{"arch": "mlp", "model": "image classifier", "dataset": "cartoon faces", "train_examples": 203450, "image_size": 24, "crop_scale_min": 0.8, "horizontal_flip": false, "rotation_deg": 5, "color_jitter": 0.2, "cutout": 0.4, "targets": ["expression", "hat"], "num_classes": [8, 5], "layers": 10, "norm": "layernorm", "norm_position": "pre", "hidden_act": "gelu", "mlp_ratio": 4, "layer_scale_init": 1.0, "dropout": 0.05, "inner_norm": false, "width": 384, "loss": "cross_entropy", "head_dropout": 0.2, "init": "lecun_normal", "residual_init": "none", "optimizer": "muon", "muon_scale": "match_rms_adamw", "learning_rate": 0.005, "momentum": 0.98, "nesterov": true, "orthogonalizer": "newton_schulz_5", "adamw_lr_other_params": 0.00087, "max_grad_norm": 3.0, "sam_rho": 0.05, "max_steps": 40000, "batch_size": 128, "epochs": 25.2, "lr_schedule": "cosine", "final_lr_fraction": 0, "warmup_steps": 800, "weight_decay": 0.01, "adamw_weight_decay_other_params": 0.05}
Rows from block 6, named by matrix and row number. Rows with one number belong to one neuron. Each number is 500 + 40 x the weight over its row's rms, rounded and kept within 0 to 999. All counts start at 0. Numbers have three digits each. After the name is the row's rms in percent of the matrix's.
# fc1: MLP up (model.blocks.6.mlp.fc1.weight, 1536x384), inputs 96-191
# fc2: MLP down (model.blocks.6.mlp.fc2.weight, 384x1536, transposed), outputs 96-191
fc1.1231 217:565493499535513524465498520451420547495496451450442467499564541450499455494493462423493537536487547525469519383490545505463554505520513408569435497434498481470557508540453562460547499573469437481469506484546523504505494468427505508538515517486514571500497495457453487513489498572501487539
fc2.1231 188:581533454451521507513476516514494448537489553506450471501363496471508564530502486575511509556499484518466551529511456530479530537544519520424538475487505518482481550434520494523426470433434510474490474502451496478503535518546514515464530483550509519428481477529510478521475523434542480610
fc1.1232 054:526558515466512522458454503540420584500531480485510464512529459450516483541487546580547466487517463462486484433538534455462448577504539575548425432425485497468542504494489535534467566466511525481449487551543507488480526489465479413496521547528439441497529510513530503581470453545534469511
fc2.1232 058:567505438461462483476556481520509483478421505513530492488503457500490467496499449500583524495490537604519507519393448435440486546489484527507538468471475454495516470456426397524509483478498444544479549471501474494559500557457480463494502399515568471567550462482542517493430539511552487538
fc1.1233 119:506496561532581539491499537543474506629530501588435464492527477493456488445540467556515445410504487477475542505448441513430484418477458520479558481471455536500429475522479467497446481444514484577480459464557462459507493483477501500530552513496506527391476508527459497454461452507535402589
fc2.1233 107:503473534449524491486441482497567454447529485477548455510492482512491540557479511486473540522406438492426483441468527521558470486490498493528516523458506534506524473446538507409507502440450557450552524518541512524468507454501485507474483624467452593488476510490607499506498467517563537524
fc1.1234 092:504511566492478503560408440469511532487526488500486487490542530461450499520499530512452547538481504551429477474511476539433541484524540469479452557504510492457496434515489559482491474513482528504432541513540514529521437490547519452517489502500542570489505482532458577540525586442448481501
fc2.1234 102:530513453462583522536496495513479531429458442526517497519542449498452505514436515493536478531580525539501563440496512628457542516505395480537508521432490513527565547483581552435504433540472524530519442451489525486462479483537502497472473497441508450476458529470527431478468483483489487490
fc1.1235 140:436467518496488470479486519530589566496506485491533456519394456514500431483499533517529497478499501519581504558451517516523490487582476529530475530451536500514501536489524467391503501458553491445568514510540493478449478503509473534526511489443464461508565524532429471426522521492444566519
fc2.1235 132:608540505459446508478514533455519490471468410580427480484524534447436575468482474560500508495542479513462592510534463535512549485516540490506564455490468531511521499488460478539455455467459530520496525549500535577501488507494471517488537486487545525521359521474497524499523447525546530486
fc1.1236 055:534457484503506494524533551461469458466539496451576479568471500507527480518521444521448539560483478457550452530494560502540537527498573550531464440518415558523508470518533567431497474561496498505493528472549470512423470483493542499533502451539432492517443537535509558484464496537444517461
fc2.1236 066:521496519520497516533405513406490516486484495520474527553516457587506537449409573552500508501511543499410511479522530485424465451542499417541559522520475521525525497502544495430494562518465484559513477489486456516562481481544488485568487507450501530567428525527439472468437477559524519523
fc1.1237 167:415470475506529552492510498526536512435471453495520516475543515499525461574459485608616505478566499449449543485512531488446496555534491477470518466492488540485465572445561454486450489469421490504451517552540547527536418518502492441510495560466450566548558474445548474500482485531473520535
fc2.1237 164:483499513460451490469479511494469526513471540485458511494498561427545619461547490467459420474439569606530518539530533477485552492528456496522554532501537548542513471386450520531538463488459448501534476533496501451424555514487423525508474466553568491452500557479454552495477507499478503542
fc1.1238 057:549462491553523479497430465551518506544602476466464530513499539564492498474453530468513518487477533547508545459538545538530544475477506527508480570471528451494549469452471427526502507564528460566451491455562555519521517416405501439539515444523525447477527537460472492547530492470500504469
fc2.1238 071:521448497499497508519584477490469462527444548509545517485500486504559461474483516484378490458516488486558483501525495549560440495464480489491482477481483521492500503512477457538462463489485450453516499579508540496521560432536477521496528518473547526541520496521459465521555522550513534436
fc1.1239 024:539500469524486496494498454488547519456496522504481502488444488475504509473478540533537448578497480478478630502509473488545560481543566454524514528479478477492454563475500482509470529401484526505511474514561446507582485437452479429445520525483492489486467555474528481499488562493445451522
fc2.1239 033:501520434490467524438471479450576481485543540528545488519469545435496516445535526546458471545448478480422583513503473558526524472613532437556514554462490520502446470493484490451529507436439433481549463487543369493578542452532563491504542503462446521551501527453569424507444503468454505537
fc1.1240 101:515496505453559510465410491478478441470524482516490468514539421482470431525468548495517562486483471453519521444479494525472491532470496471470498405538544488592580488533428533547510512530514491497543499532559470512427538485571519447536512448476417432485415550541518476459574449435572464468
fc2.1240 109:508559454484536534491462422452516519607429458422558414509488522455537505537436494471484533474482571575496510513540518496475462527544525525484480515459443473435441488502500464452444529434515507505500493489532473453534458489455476524521571544465452533578495522466507551531471570505503490471
fc1.1241 149:500521509458433510521534470510483520529495464525504558446553536489549486524514470470460482472515467525550485509507491449560448384471548469431519541500483449466491444529566452494519550491533508459382555510559522472587478497442528504527511551598529489466465500481503578493541518461559425505
fc2.1241 154:476526495414532512399466528483518508521497503522541468512507442504469486490492482437480494487544522490529518527497401574523497464533481468430438535421523475456509512475534440504518468505512487490515412517593545534480504520436535459504462429506472475505527538492496443492441509557449486538
fc1.1242 127:488510531444624478458414536475413490512523479492515474452549519413468520539397516484465544504444533534539495528505518468515456455480510553511524457481509543503486533497442481452481462568505537434493544472555479510535522458462562465480513495401530509508566548600507464493526524566477496514
fc2.1242 146:488496448482480532569572527513465456493443535500580478602469550529510464484528462474533490560515466506512482525480591424476569535519525451548447515500487466589468506507489443501543520428480460422545503485554479466481452527500517513520547494542528469485510480476455511531490603552515501528
fc1.1243 113:510510482536518508517520503571533487518467568498466557481468393519442463543551562515552526511485471491529414488494509455525504500498493442517496464475532488497502587548531545636474580500491481398577523469540508504475439496463550513464461526506557452437528515515460485465546527517480526422
fc2.1243 106:512482491478554432519523501469484453555540494460556395509467470464520491578420502463408539491550503550524494517552529462493552469499527516493534477487555502459484567499498470456511496515489535496486475490560534499523546534547425485477456459525461501460461456428506432573528420530511502478
fc1.1244 111:453496495488498521460468468457508473522501524506453526511555512473495471521482477497516512529481446533535508454525387495511505510484479498559539399527486538479524501503523551497514487551538528527449468511518488511547503448519487547465483463575437548499480512468493456505566556506476523503
fc2.1244 100:508583470543442471558524577581481506456545543494568519450487499527502445489489434542468403554489538481518494523624527486487471525534578510471496506519557470513506589465559467460513554516383479485523559534589510500502513503478548515491515580462480447447511501518552503528463470507476556467
fc1.1245 160:472483542551472524564516438510444535564464488576541470446479464451447462529510496543494425584492487471496390417502516497486557469495542429454510564507549437530497501485493480461453483514449494519529532535544512473578489439535530430522457440459477599505571506488512516476491547511474482477
fc2.1245 145:504430468479546518537549479503458513467533484469473469501536526492533451432492495531534498448498513547507536527498445479488430518427542486457541439511502469518500492477472492497467534520547553468507465546565523468534567468500496479412491523476537501407491559518528526484511514411558468532
fc1.1246 038:449519488432530417549533485514432473493506510507467543498464442520481532570469494394526535545484558602545380559492516499521535522483536522504545447478480463442487496534475457549459539506559537504430465524552535498522589415538455461528524543516483519489482537509477501473515525487480461529
fc2.1246 048:526506440463467466497480510505584536476444467480558514600458523536486560411510476539508504496520501539489520452440463491480632409493425525452555479508473474504534439534519445550558503520482559498477484529538448471545572430506484528507492542483535477488504545478543478456532505472469547420
fc1.1247 138:459554492486514547521492446547513509502498522558459532513498480498430527529489458566519541527517469497483553496554420498517460409474512480502519558491520500536532516522497487476569520521537470511527533469529535401562461427520511444477510448490486500457496473525498481536485475450548509435
fc2.1247 141:533490482526450587474556530531523478525434452480481515551492462490537485523502480400469452534531553562557577521499487460492487524504441480525538438586459554503460514518549500476539507486505481388505495472478476519520399487512490514467518536474495514512503503610460523481493481494495556516
fc1.1248 119:525516447493582563489533496518588585489499458501488486479460540449518492530540445538514496469566502514517493492552531561519496472550504598489585469507535527472489582496510500455549508511529506423530497419536499506487525466478481475480530493518442558487444459483487513523547533528469559535
fc2.1248 128:470503545516413432519522515486422530525516458515524558508489505579508442471433557511482497398507437519490457517572510466435502520608531507531448601489522537541540468553404512542520550415484537493493491550491515523440497510482521498512473479484512456510503511509469553466497501500505462520
fc1.1249 017:507554474459506562491537465509500490490504477468511505548581476492566430498512490442476543423494394464521488452537514490535522526459519480466435525553462476444549561498564483490526525543513487501523470536583545411557503494465538544531557440515501531483488491559471535427472458507465513528
fc2.1249 025:503625490514487510440494487510505461517492481541475512551510501531529534475545524466422519457454460453505508455548519473582482500478485467470510556507470485436517539505536573484540517512507527520513521467521533444540536526474551482522527495512456591512496483520523511513473411511476473497
fc1.1250 077:477483458502496498452473470473516429492456507490616468500400546510504503450438525539539537505500467531449511524488497515463558479482497466484458521526545536468531495503444529560571513534496502515471496529550583478536472479489524502462533493451486522483481500479508503560515498532521514505
fc2.1250 075:577473451511488505461523546505461542469489457540486552464527467480568481460560444471505574495517487521577448464570392398612479536521525563521495494469528462446505549526491529547465512467534493412469528488472488439512489513495546490522513520447555483486478517551471413478549481527401523531
fc1.1251 118:502530527527489500559527529472437501557514459479497484550436546546469453487416501478459511470601521519586456533521461493547505523502533431514434487433504447489523563459532476477525484470515454581471584504532509491524540594544438475509489537438524514477511491540524541502539503575530488466
fc2.1251 125:511494513487480557483501511446511485477485425517436520514508506510533531561554528557508542549463470554493535474550438519502521496521497459485485564507511524521504493556524457475502516523460558512538514543476550560479490488563583535514525469437461527586479531450568415514524561522496480516
fc1.1252 175:497487464556423439476525464466540504571484506612455454523497555438578529459519511567555484530532478464529591443512474395496475503608535557571442530531509489485492473558447595524521506547422496471505583505544494543485559469569477529511545507470465509492446484471503480552511488456479550467
fc2.1252 167:516557477530542504474546516456455506437487466396568467420547509560424567467480452497487463503552545468490483502537584559475476481503451410529471491516500419519570510558581490474481547503503483509475522520591500444491465523525511466460506501568490491497532485552529464479571478565510424495
fc1.1253 096:461411461520483464520514466481496511520411514492539395475488555603466435458503522448508499432485537454487468534500542480545467516526519537511463463509499499485494569442569611568519517544457457527558549476547494469526489484469508571462516523474485469568545420436505428497477528521545493475
fc2.1253 101:481541507534487603481482445494408517494499542474536583521546489491530513486429528555491583506436485559505518428521529429468557453476518468517538481534500514482503574460484465549560510517472512472461501495469518486519523560532472532483508509504480472495455506517506513482542485481396548496
fc1.1254 206:408507484470473532546531490546467448482474515474502559523529473494497496546504539451480474532487497543537517562469496479506496525411450559541473502487405569536536489512514499529576463479457523554514534456570571541508497518522504512445504505519492438426458516490470505559550503515492491523
fc2.1254 180:514477500532417517487512566483478571577514505517520485602450496441461487497516477437514493451500445456559515579566485541450500443526508483461501466448533459502501443498441530543432486387543533524557437482569484491543496576459498510456477546406533486502517503503578608526488455525514479466
fc1.1255 096:475507526564521575475500594418377529507461498500534519447468504515487505492544459459461468546561434454447490526515492566507501442516442576543464506552520502433501505460542515455528503494513502415528551552554480508387517550562511560499501491451518462479526449543524458447491596467447459482
fc2.1255 092:534484508517524433497468508450507459523442523566573517476518536572543549451498516572494500552517554513413440449434518401535471524472500532528530491557484519459478497511539430535521458497537486563489524542439567453539406563490520490469457516475423532460529574522531543496483422518485523546
fc1.1256 026:469516538504509487495457506405520471513449470500505467460525464485518436599501432524459507532496525476501521462426458535449534545445459522551459520527433474492536494593491510452509486547532470453522506568551440465522525511546535530511515474492463466484541463527472468556525452549468472531
fc2.1256 036:527443499504543540549525463484488447505485471542504498493470394490480437501468544558443526527522518457514451530469402550545563515508435548504541462508473478437535524559478530571516527570508425469568483485528450553444480474526542453499524471448452429443609510497459524598515448497518505435
fc1.1257 080:399440493491434583459520513489511445447465512501426434560513547542499460484417497515511447461472491474570511531527442468495487516456540533572530411487463423501546478518472480491479478470499505544451546565551439527541467472445580525460454544483507499490474550538528535500461506462492481520
fc2.1257 097:501553471462519503515512514529463419521508438554517529546454555503521490507479444470525455512463502504479516502460554557477498538489515465605471492531492497531471475429456454458506483571475509520528489436551517537433479454452453432499462518494489439503499484470449522456529471517540413443
fc1.1258 044:475494507481523521550433551530403421517521528503484541527572496512431485463491489483522591502455548515480479524438442568518536461494480517550539425436490454474563465509437467468493574520485524523519541530554488498566513500522540618420512510458543505458517532479469506391507476560456548531
fc2.1258 053:407491503511447544507456496578609466481489527471456540482493553527501493364481542512461446499546460510509508548517565456548569477485532477480497528497506486483504452562497557528461481485481498460494497486520539540540522519511439565492494491461443492514458509466503532388507482456539567512
fc1.1259 102:489479459526469523419493508501450542509488481512479542536537507538507456463510471504558496485520474437501572539532504586522463436563485490505561476469547529543512522529498559410567454520456475477483510509538491445558593542533464516439508518534414524481455550507522507500483485557432491430
fc2.1259 100:580573479508522529537470433500488504488517438452529468613567547507440577513548454573455434478474515486543491535483494458407414501464539511492501455476548497493538485458488497484458527451576483551492554512498502557413480541475504528485444505472536470580521498543537555548494524537487524548
fc1.1260 070:483437443523458500471514478552546554478497419520508491489462516453444521539541423506517528514487470514393530519468450478491456537515539491520546495600492479514497515527521493542550460452467454462478441499550524483612462513446463475459473516525475563535549516506427538522473496480462512539
fc2.1260 080:371548500507555532508513477499524559551471457530472455527449556533526448481551506486550553412491510477480536470505620487552504502537516489485456518511549497484441509432446499467518466451469488504456547552509464507497507505514477503587530553504516468519543534578522473425546464553528559457
fc1.1261 130:490493553554518561484485476554439495429565451513523469439559549516547540435490485523510433500459529531490489457498510456509462530521535480453524501522559584538507501491516433569493550508452501609569448564551487491444513451559502534463465462483476525480564583448447530483531541495438528546
fc2.1261 123:497458468479470529498444556512542506485538480478504495494509518577466566567489570459512549586495477494465475525515460530493462491504454518502520500576497414417484529492468521494472506537514484468498537436450508495498488525514469440524498565579546414506558494501548498530515471553591480511
fc1.1262 028:568493493512455516570472455470527572555448515572456517487472453434469479484549561427470494521508556521522431526475472526536477522486487509490559483476520463524558498494594501508443491534519510486556579550542504444491515476467443472505525522525450475521519466450507524481536461558552508575
fc2.1262 040:553485501478447556504472505547498521548497553593541434513417480432508520479567523476431513488497522531445481515449488502543397475488490508490493451467498494494545571500539523435462521509442497551483513565605442493509551494456474544488558514507415495482478476516515543467550475488474515517
fc1.1263 105:504504521538525570500483475504411520509557459488487405471498474454502480481508573537537548548514574478589436536455482540488566479534593497552551553500488512503471542528522450527606494502529511553573521489556549523555480536494441489467520543471503448515471532529520525567516476522515460492
fc2.1263 102:489525498524476487522501477484535451508555471530481529470476560492555586531441474436529522442437573518436488455533484487510490512471494542450514541496477448452602530476552469515470526432488541484525500437448491476450536524616566502534452481489407540473534542504552456476502559516530488514
fc1.1264 106:449459521548448490419514465509550479503494490442493494476564534504527434482515581511511559472554442513510526564545454499415559490491451551394512595496515597425546566608480507558476454473548521478531499516565448467507435498497596484464517497476539513480519503512505508522504470491497477429
fc2.1264 105:482555520474553505511630472544414452499489488520433513472498505523426470533500492503471484505469544407413485548462445470536438552452561508489479427487520504462497500464556484511461523483507441528503480495508537484557523499458484553443501434541487439444570452503501540567464508486537476479
fc1.1265 051:469512553541514447481544533465574458538492511544457456546567449457492479496534515560413516476553494545481536539503458544446541495483514508565534515558468539497487557467429459475530568469460527459485524514551512483539524510539510535514517603491508574462511511519475511483452478544551495486
fc2.1265 058:542496509555404487492529433478466470439480468445423502450609522522449497506570472517524441510453601524512541512517475472527536510479509428548485540539530473481507475492533548489568493505520514519527495481576436543480578413537451479518569496485535434594537438546537433520524465508426469469
fc1.1266 089:555467444460496450451495520506501489426473518489490461506551421537466470523490547499472546523465515472491502507441459455479492505484511478523528518454418491516550462486468443522480561454532419473495496486554504489447573516513532512487509467528478519538518457502472450480524545510527501441
fc2.1266 093:558532515504464488420546473498575504553440477561492511487439505447498509476490508554502535456517501573573485491507483542521484473501500527495465522545557400469404566499482515485474479490486518518508497453454529479534424534518532541535569466506444426534506533499539558523491497456502522529
fc1.1267 165:463573550563505438461486478402454485504507495457521484537573501459461499478467526478535527467510587479502519525521463528451478486486464553595475468529460550529597488459542514532550507511515506494485474529549503512464431525511431529516472518520537518589449561559511434531536557547469484488
fc2.1267 167:543488475498530546523524513509488480510449492544524474450542529480542479504458505504552536485497534536461500542519430514494479542624595493535429494474506494466456410511524472528502467493484435529591481477542449542539486472454407531481538501459516474420437426483427505540540428534501487582
fc1.1268 226:532463512463524366557496564502488505549455513496531516526499455489411507521446489440505416440497463457554497497554522445425490481523529506485462586489489528463495412524453518485512410525455495507465470483548485475497493542532466491501552454478500596508498501514536539453508466408503498521
fc2.1268 202:506532452461575529517527476556471525461471442519524484497506476447511437517551508487516492521496473422479433487527510611548483496455431470505492462485663567522529523491507513487545472482492482499501551483536442521438520454585493510450438550505446380480459428520454504557527479559519468451
fc1.1269 075:500482490470400472510509458488537558566527489447543453493413518495573490531454437520495484508553462485492483527501475475550478449534487487474497611531492509546447580498554458499447519477503530539552491545562503448503503532518498423456504559469568465446470488503462431489562453457526500446
fc2.1269 085:453523493489549447469546536556516527454422478433426566462476472449465491526482514529505523461426465422519565451501513501509481518477473468484448509494420459517514435506478490477525495444506527474436520525489465542439453443530530478511500570455519519512512522541505508464525502531556530514
fc1.1270 140:478515542484544421477436583485552553534514549493466513473542481516405486440509519570477500511515501421517498472481485472524584464519545479567566511500561490502487518475531517536493493476553471477481492450545450600525449511499496480499467495491505446433435572527575505496478481539498531540
fc2.1270 122:433526432564484499495565444467497440469507510487441497531472551497498500525480517554503507495437489471527475412527486533544557506519532480515455503557488587461511443535504443540509579519501501574546496568586468472514479496584487542523584432464488531525497463457504476467440526510486482504
fc1.1271 103:518528491447508508502535527470486492426443524509509473442603437524553453417547460515524548550458453563508467501506478555477477477597464483458479520556495530522474525533460499498519508507463440559512493496536442485571505520510445552435443440450488535485482586472477534482455435479479483502
fc2.1271 102:495420499450602417524547482489522436512551504533501480476445563473481609603517423530498502465496538466441502566486523470522416497522549492574486476476449488454533567526604483540480442526495519522491562469606439513456506501526467520527489519508486462513495487529482539525502525481528469517
fc1.1272 118:493513506540497553493484524589417504459491488487538503485442475531461482447482508557485568541508520509530523487482464552489452498438511462465568585489533512447462445510509386513499514588545580503497586431526559476471524562465453515486562493492534514457499476518466469507570524494473534525
fc2.1272 113:515532489504533507480600493473500464480493538468510531507537547438494431565368514512513443551493466522518511549502506481499530585492500514568535486489496502572567504456571520492509513501483473481521511535507485426475514466513573584456490511516497453539474530478513564459480419498517472491
fc1.1273 060:512486551413477486461545510510494490459449512553524524507447508468511455605521486505496479475441511581497489455457503534536547537532411571528459509465543471461522485477485518520508441482521502534517592486548510599477588531614462490478489493580501495590438501570512492456456473564488392504
fc2.1273 064:513527516457513516533466559483510470508472563408511532568518517503511552397536480387502496549513550429441476582546532495423463509445438491567529534508479512492464478538541514481474503569495558404502477478562490532473487510438446510536469486423440511464448517451531501505480516500520512513
fc1.1274 149:543502449451557488512548412537454512481500548468454525516521577603453407548478566444555516527505517525462533448457515476502476449518465566528480511504488504519600539462501480505479460532511498535442497478542518471469474487482541551556482465573459462528555448472510417513489487517575491557
fc2.1274 158:490514515454443464468461512516499509494550514454535461531485493532509500537527550478517462500495482471515467479457492546457614503511519476518502433487457450416451463552450522469456506501491529461439386549548519453463462556494481486551449466430507569584522434462503499525458558474440459477
fc1.1275 101:458548480532587472455498577488536484498566470530492473525463475600542538477396561527480506493522461458527495457525552517544495514466468536532465564513525468509528458558505499463489462513536425460520518502545518482421510447467575525520532456549537495591524521497499542501483528503456459509
fc2.1275 106:563466497506533460531475500505462499514494469424516522550457490524462517483516473479492512540516490460443469465486594546503480545536478524437521469460574534525478463440479535523469413499510512519453471472618520462593490547520478539578494484490471511478447561549496537490470510520559581413
fc1.1276 064:474474515494434481444479544482481481492510509512512476536490468468493484492492527468523518492556477450534540533549442514487481466569480437418529441561520518603517483572558511507514581441542487473507546489551499468523536500474500522501464490562477424459458447484399532512550542377465450579
fc2.1276 076:495499452467472562454565553533486507566449471472435432532459568559481520561508451513495571480499484555510505560531528502424494485549518536494520499492534525492478540478547497510443463447468492476500577508425457502468481538494507541511552484516533502518490511476503504578457531453505534598
fc1.1277 051:535547453484521468475455491536545503566536503475454452474535553483505476546471493495466443567492427473508520469492540501510494530514481500546452529537513464447504498515509564498551486508473478562475509444557529505533483442494502450548553519539524405532551550415513487527534531491502541485
fc2.1277 056:507491469539507485492481430514445538506589464479471437576522545540498545462499575442445495493502518480503549531525491494470493478496599457459549506464501494571476491506504545463520478607449459459526483486472529477520520449480468466496496536498489545486486490471531472486412596513558481554
fc1.1278 024:493539498519454478533484546542490443570445520516543489407513487477583499556485527458499503566486421558451535477521491552496501564516518439559482505451573443430503515470497472513530491489492480461508474490571456420545487477430480477515489500473522488508502499518503424511538446460493467492
fc2.1278 036:503456512542547500477417526458533431535536484551520486488505519487473495469453528500459469528433471556482525485544431492545471525471528425538457476511566507450476509460547484451492512459490472510522480474500549489496513508491509463503505558528512453523526478553523442480529551510464505504
fc1.1279 064:515418503483496482505459469525591461579521509492401480499448547522553538549482531472475451543457514562562513554444581492432461489514498502552499439518481569475530490508408510499494568496527507460543501462518425544560555453590522384437496533498441509463494506522426577470521466495506491472
fc2.1279 079:496523517475466478556441530478508528453562494453475527467518563426505486505493458523481476522487562499491461476524544526447460580530496430474513522519551536502570498503526538502547591512473572474516477472512423507586449471559471567555516486500464502449536503488408522473554466499512553474
fc1.1280 116:475526525526488484487554486474454510458534485420500553537454607435559445434513551495523512482509535456457549475526488561440473476554500462514453480469424550467473509478487507420506562470554426510529447502560519491535512536444577482482525468497442559531597535451487503477488494550508470500
fc2.1280 122:509482470426423555578449514501431499532404556596466481528484491533479494500486477489430433512500482503492520473554534535517523507402515537516468515509528488519460538500472451525509403504460507490496543535412508436501510498531497496513469515486532518525539463534525490447541505501528561507
fc1.1281 040:460485542546493522480525435517466501473518478488539481564497502453592500496503467486474588448447522476546526476512495525467527596543496489485463545497501555431484475499495456433490542493487532473467582538563531505493550530569521431512482467544489461497486422408530456528553493542472490459
fc2.1281 040:567492477464565534492522562515495555514460505499411465476477489490470509430447504538525504425509528502490493516486507545547502542500580477524553507500484493513479496466529574518503536442549592483504463499549491480489414558470515524456460513537516523528501518577522563460469467407554514455
fc1.1282 123:499484497501474433499477518620463517510510468521502489455473494528536460507441560431549558529437604538529434589519546560460599486508581511395501471503508597492551539485555500499495527488513502497516531516547495524431431434507390472518531506529458473535516462506474506489497432527489526478
fc2.1282 128:476500391454498548513494565512480426463470415502465520452518475463560516537515504493534447520511522471477526490456526449519545467533513481475467430529529514512490480516467459525591604570453518450536481548552474510515507519488493395505492418473455478490465562520501494494553525513498510497
fc1.1283 018:555547432500551437543514468471536477531441436514543626510434469441479520489480443428512552531490535498445491527456535598462521521479548491508472506469429496469559433459500496521467473518528451503463519537596450517537467473495569458534496465558491389584492537573486503554509519478555430435
fc2.1283 023:478455498491504490483444544448562555491383448522537487564511457486501492503568510529440539520449456485462508483465589503515514473576422453528505461485485522476549511425466446448507558488511523485484442495501489494486455464542583498458487402494547522551494426502581436448520482536450427462
fc1.1284 124:571462454510473452485475535531489461486505422486516493491496543543551546544452567487489490532547518532603427505506474437505427570464459526459499466525556524542501509557456551478522434402486447510523585554528478525465450553494449554438495491512528516532516474511504465507494489514461449518
fc2.1284 122:470400498524515473455592478495529549545487504541506426511522507393517464462476500477494517506511499472520548549495608518552508521547430527490471535423473503446489492438457490480549484528501545484473490453531513508504541477537538513455452568513511548460499507539473489549527549562583582510
fc1.1285 051:454495535498574469458540495482524482526501472478508530444531428395491566434523531479503554402497451479523505443468467464486507484553541519440538495451538540544536469557495451479442443497498558477463533498549539558455460498573503565577453504428544471556470493564529474430479536541417531481
fc2.1285 054:495436523532604470579423491561478548516495517460534473410535488539523443453514520461533481515457480514476522451517542525460487477462496469550501499515492442512525484525552590460503509517502503505488372542479485431542489507472545469493462511522498482556500484463434493535450472496469595510
fc1.1286 149:442489506474470533488513493519491468536488483539481462476468461533443511468557426393478499510476484420462481559540538519508515500445504490496411492466521431506478489459579514512501566510553549543503548527548490494564507463524481509511482454477476573424581543444563533530532478459539452514
fc2.1286 147:449484476496526473443471524491555512517547553545560513443621479458481521480409605462517503473508462500457453477523475493419513526522412476503509453451531543515565445553549468544498510581464469504557477500498544471467466488486500518549496567418559442480553491462469464465576536488523566450
fc1.1287 041:473506528544561563517503567489546468572383558503516511524512579520497484565551420431482459549493571554456501512489518505525556500439502563507556513550498578521549481516498517538485469518523477450398496441562509429512507489515491574495448529566537526526550459506578465552483484496500529429
fc2.1287 044:524555487459510521516471515431451475508486530508507383521488479536547571500416563420550496470463471532493557530479438493473491460522528487471505505470534536544594424535522555457464479513484498514432495512504492460469541469524480451473504434442528489491515544473441544507425441547452498461
fc1.1288 120:485480521488488498566518513490558496451452500482533512490470473524468543534516524468442526520411578504482526501458536538533570471565540544493521506517515485506519466488426485504586448504530597503413459518554490507514526474461518530464418511475494471566518477484511491515409526466535391525
fc2.1288 121:426498441484537566447527553485487534559572499536521493507465562420518453436436494472507510460591473503478513549565460487490471560498534483448502469534470541534532488524490574544471504524524434470563489443417552477543536532532511456447563488501481514498531549459513472499556556494483480455
fc1.1289 079:556553465438468500499412497515482469514452499465367556424476452490521522485448532528489468475522506539514479483545500478461456532510471534475514528550551487589471591432525524547503501465475456498456510490549399450439564471536532525485555531496515477516527447464403478518483528465500518464
fc2.1289 084:553549461583492500515453505521444558533597499474458515464511508523486528492443465487612587608470479453491433414538514503434493566496480453565561568431451439454517511521480540507527475469534441448524458441524474604477458508546424437523580475570488542573493532521452493466475474496411465469
fc1.1290 079:443510494512404542516460524506465521510483458473483529487486501461504447532540489460552476477402510476435521515366434554506461510488500496573609486496544501486484521487530513508576434499538432462472541464543481484451453529446411465548535537472499510570524476507494477458508501489449501426
fc2.1290 076:493486487551514530501525524515535504491490491544449497590476424485532500479436460505545488564476490522513553573539501428526480536498562448425538507486558500503473412499530501472505470478449537524533513456487491482490497497550470440468599447507509518495517494504522521432482532450489442577
fc1.1291 034:554448490478518467519498486558435500482472518439510501466527503502512578498419576485542543534459524552534474510487540454553506450529543544557498453530561502536533471477491561580499478513498526527488530418554441521464546476533532494538580465530525476493519479483552455485547491450485465511
fc2.1291 039:472490501501521507442426586506491545561522452481473513472452484498522488499535414481501430436558494476508537514481531554524463497523438489509504544460509486474517411484543486440550496459449494399511430478463506538498517507488507437515460489557500539377447575433540532536578451498458475523
fc1.1292 053:545553468495466419551525470480576560610510472472471459531490511572494517475535519433492435466485497555499453479504475493584507527443461534575509424486552496459478477421458486484580481519477483537517421470552474537552442615434444495490531496476526465522449542553544503535491517514446551496
fc2.1292 073:481458503533431511497484488487501588531490548535515519484508557488588411491550571464516458492563444504463441517492497486495495486497517486494527528472494458457464515462540500447497541479494538532572451456515486498540424471509492496512499562519472527516551492464546470507510447511452505480
fc1.1293 136:547515589579483506495376468551524525546488452475462494442447536525454431498569524561531466493434488458486507497448481463416493484500492501515482494495451410544464542455498538504495543567517571500462449556559553507485479545531474514513393508433417467595484510540525448448527466548482485547
fc2.1293 136:540474491518460539454508460571408566536471511522500459568489514475529498506436533507532493478455504495477496551504519511513520463516477506471525563539481503520535572532562521515499482454435486440568511524521471538531460465550414538573584489516495517511460494436576494408590501543502487475
fc1.1294 133:513583455547582531456516510443459480434509459477569514557498461515548516516534527484550568506464504521545506431511467532434465515456443424438556464505497478498534510539520487466512490573485501510434538512573498544531507470477543536510552478460510535470416527486449458530513500556451495515
fc2.1294 135:469480544487457523441503468532537513458477411497540493541504518468554530465510528508404497479477504427548510531563499518450449539554507467544470510477442517522545454499465467524500529401456463507521523483549467524515520507454500528427471489489515504583501545556436449367517554406494545426
fc1.1295 065:422534517476489510510547441493516528494515445505448498450505510438488471549474568492486477424564515496532509566496454509532520537401518456429463565445397539473530513529507470459529561574500572433485459408573523494463526544476521439535480544479488487505450441525513542517499548459401514538
fc2.1295 077:538523525519516438536551510532393489477544511505549467505510436422549430502478503591449514496514465559438501481468410521478473526540575505524508496518445480543487459449466469474462475525452467539506480495481534488441566520503477547524504510499474512500490509480550452469479449491467503470
fc1.1296 132:494549525547512518470505485543512502523468474493461483479486490483500479461503516511510517447455511503536472453455497438450537392501539482535492487535518460509447609596481467515506594447431523505489480468551520501476429554512503562501432517481504385453527570529498552497487490488451498467
fc2.1296 128:439525541546537509441531584442503481489478545497509443562455534452453523499626574544502417442542506502454557523548524487596513475470502457480461474533478476529412499538406540494430478469559464531485532463571492559518507563532456520552538493518497453539467542536498528535560445568484481497